Weights of a small text-conditioned image diffusion model.
Model: 64-pixel images, text encoder width 256, text encoder norm rmsnorm, norm rmsnorm, moe top_k, layers 6.
Training: adamw at rate 0.0015, 10500 steps, batches of 128.
Data: trained on patchworks of several textures, 37.1 epochs.
Rows from block 2 of the denoiser, named by matrix and row number. Rows with one number belong to one attention dimension. Each number is 128 + 24 x the weight over the matrix's rms, rounded and kept within 0 to 255. All counts start at 0. Numbers have three digits each.
# v: attention value (model.blocks.2.attn.v.weight, 384x384), inputs 0-54
# proj: attention output (model.blocks.2.attn.proj.weight, 384x384, transposed), outputs 0-54
v.357:117114153130132116124136098093073126142132118136116127108155140127132139148138118128107106117129124090113145131123121120141169098122117161143096110133094111082078144
proj.357:128100106117153103161177203133104096143146144116133132138155132141156124138124140115137150092137138070136117144128129109129134120113126110124128123101112149164147127
v.358:139124156152105125107151128118093141117101158111099129118108130134129136116128139141144136122112134143119143116140164163077092126113138125157126114123129133156114122
proj.358:133139123113137169137152102155149147115142154102139114170156135146130119126148108131042109182125106111079127122115087149121085109133137155195157122121157110080087129
v.359:113127112137131157109055124134089149137118134120123137168121148125122144101138119114173134095136079099115120163150100144169119146128154081169138108133111114207155114
proj.359:112139124138142117093091093113150147129125081126141096168076103125106167124102165107155067154108087195113141129132091174143119157140117146194111162173161166173097125
v.360:174136121142135147119093140165134128141067106138150132105114156144125137092142132133141126086120137168129107139174142090160153140149152076185127116128132110125106140
proj.360:088100065094128086123136167157123150121141106142177109135073139103161157136111142134132043132106071192131122115110119137120147162150102157140100136187139113211120119
v.361:145182116106096112128126164138116098113140153111063128153112086126115131155136124151109133153138138107132150117091079145172143098129105161170098102140090131082056129
proj.361:133092102134146071165207180130207102155121118111130162147199141169139090140088103122137130105155168068140102143130091132108146162112126100255132109077110142139167141
v.362:113144124142156168162147137124197132110142103151126140153126147137100137150135140113145134121148053097116114162099121108138138132148107139196152106149143134183143122
proj.362:162158176176116161087107072058147124140138115167111135146063107148081145124120157123176137108125104136110116127142153177138096113119140090138144142160123132129147143
v.363:144136131126145164133127111156134129087110144143132145155142151161143147109120171142110109121149177134117128108156110095101144143121147130103131141113125144140075156
proj.363:080130053066139159135106135193121157133127135124150106118127150088159123126156124120198060167117061163120141131137109151124159145133121114104154101147106117079083105
v.364:170138108110114129141124089133132126121144110129144142122108168147104132122159120121117123126146118163097127127121102123109113136157132125153140128106132129057080150
proj.364:121128135132143145115128103126081135132109162153139150114125145148134128127087113157209116116093108120145121152139079143143151099148101120149141139112146106095059145
v.365:107101145116138160094110145093066119111130118121136129120131126144100162115140120112133153114138070116163110181109157136126144081151174082126106116140123153130189115
proj.365:108125153192114151106112107088154119134145099111119128108064120181106165187089149130106111120146109162143157133110141131148150154150095146123069183162155108120174155
v.366:160125140103104092113121078121080128119136152143115129127137131148145154108144096140115162119109113124151136117129125132122113097124123116110137123095123129121108135
proj.366:115116121159140159125168142112113098157162128135137120097088124151137154139126188115166134098135133108143115124126131140119146107129101131110111140133116112118104157
v.367:059131083129169106127092095126064110139138107132166125133135112102136091166093076126115082163146152116119143100125098127156113139155100185154125140121137112114141150
proj.367:131122134132127090128065138134156158144098137111120140175172105134105108156160094135218156145130120099089149143137171135181104136111154111170125126126128159160137128
v.368:135144103125150146130131182158205130133125151120155136132127131121126093105123142112139124137128189137117109114172118111166121173127120133139154111141133125174111124
proj.368:102115144163173162138160104089103146089146122120142126137133131133154154118127110165143139177116154125123128094181123109151171183134131131152155144147092116119140148
v.369:136179124154122107106121125115000120110106130171140125118115142121139145104139118149113119114121154119129135107123166112116122138132156120155074144115118141092112138
proj.369:149122130134170124133104122111154155123109094146106124071129091166137162062140098154117143099127153151165129129093090157122062122128130106059124132121116093180124127
v.370:139120147169154138079136166156207182147102141156115116141147149111136133160113114153135136137137120123122127142112086130103114133119149121143103115154131126135118124
proj.370:132136136143096106121143124091074152122120150101126134119158142167124112154134115150041123143134134167151120083127149127105172129136123103143103132121120126131121123
v.371:228110131108078106095104133158159124102114147164087126092151133151133121127138141168087152102153155134144133079163131101155143116130130124050152115078101132058049128
proj.371:143124149104066113108141106090118141152067177153112166126137099153140074079106109164151154132112130117175128104090224185115176182103161115163094097147110092128162114
v.372:126090083164154065115108099174084157164096143131107092128134146121128105112112094146150154117158214160125156078176163160095108148133099126148107127123121107176076101
proj.372:171160140159203160178157147075218173137142100113188113163141101071160163060136132124096090185117130094132146099140145101078101162144115093127160162131078148100201169
v.373:095118119120135136127146138105154138139139129133116136137136124140143109151095136134115124131131119142112143127129098088156180128132116141112114137132136117125118132
proj.373:143192147157108101118119123103121173159081172134132153171139116132132118142144109160076157132121145122146115113098180153128171123134119129110091137110096132117161146
v.374:150157131144124140137124117137147140113144150108118126128126139131159147180113134149132153125138153126110118129160098112101111164139135133028149119136135098156117141
proj.374:165141122162141107128113137117104159144113144127127114171147118146144150182152122143050123151131148143138128086111138119098168121145114130112110130118154105169129129
v.375:114115120111113111142119078124150138129129147128149139100139120125117131107132136150130142098116111133116123151123115157156148115120109141069113133162136098144146139
proj.375:128158136111102108124133146131138110150125112130133161130121143153128105109139148108174136136127119141123135143110206140151157140107154132132134123146130151107136133
v.376:174095123135081180127097156199095189129064169124141145169150173133134127114138111156172157070118136151127126145213143132138099148134176073073167130120120131181122112
proj.376:075129124106094159134148115097167059095138145108160149072109130112132140076107145126188144193093108121128157115161138125147120209106173132157181087217083137116077143
v.377:210140134124134086182145102133174158124078154110122118116136122139119124121179118147119098151144203144118112102164148109076100142123095135056139150103114105069060153
proj.377:134178161153213194138106113058083198112084134154140148150181071127181169207113140211173155141143166138171132070136147130119163183119136155125115136128140089122219156
v.378:087159136101098127135121122118102113129149106136100121121109110099115131155126143148086113165139142091122166125077104122147113119134120176114107145159123120000121151
proj.378:160131136143128081125108129138134167140105137155099128158142105179123118160137112122109136044153127149141105107113154180107117042138096121149080114069156085068112083
v.379:157126132143096113137123098114088109107135096114114128172129122126126149149107157149103126136115123118144124114134139146120097130119138120112141110087130147148137130
proj.379:142045129121133172132123148147134114091143097132134081126101131114127169116146126111182130106136133141124115123124093147132062111135122132127139123113165105176122093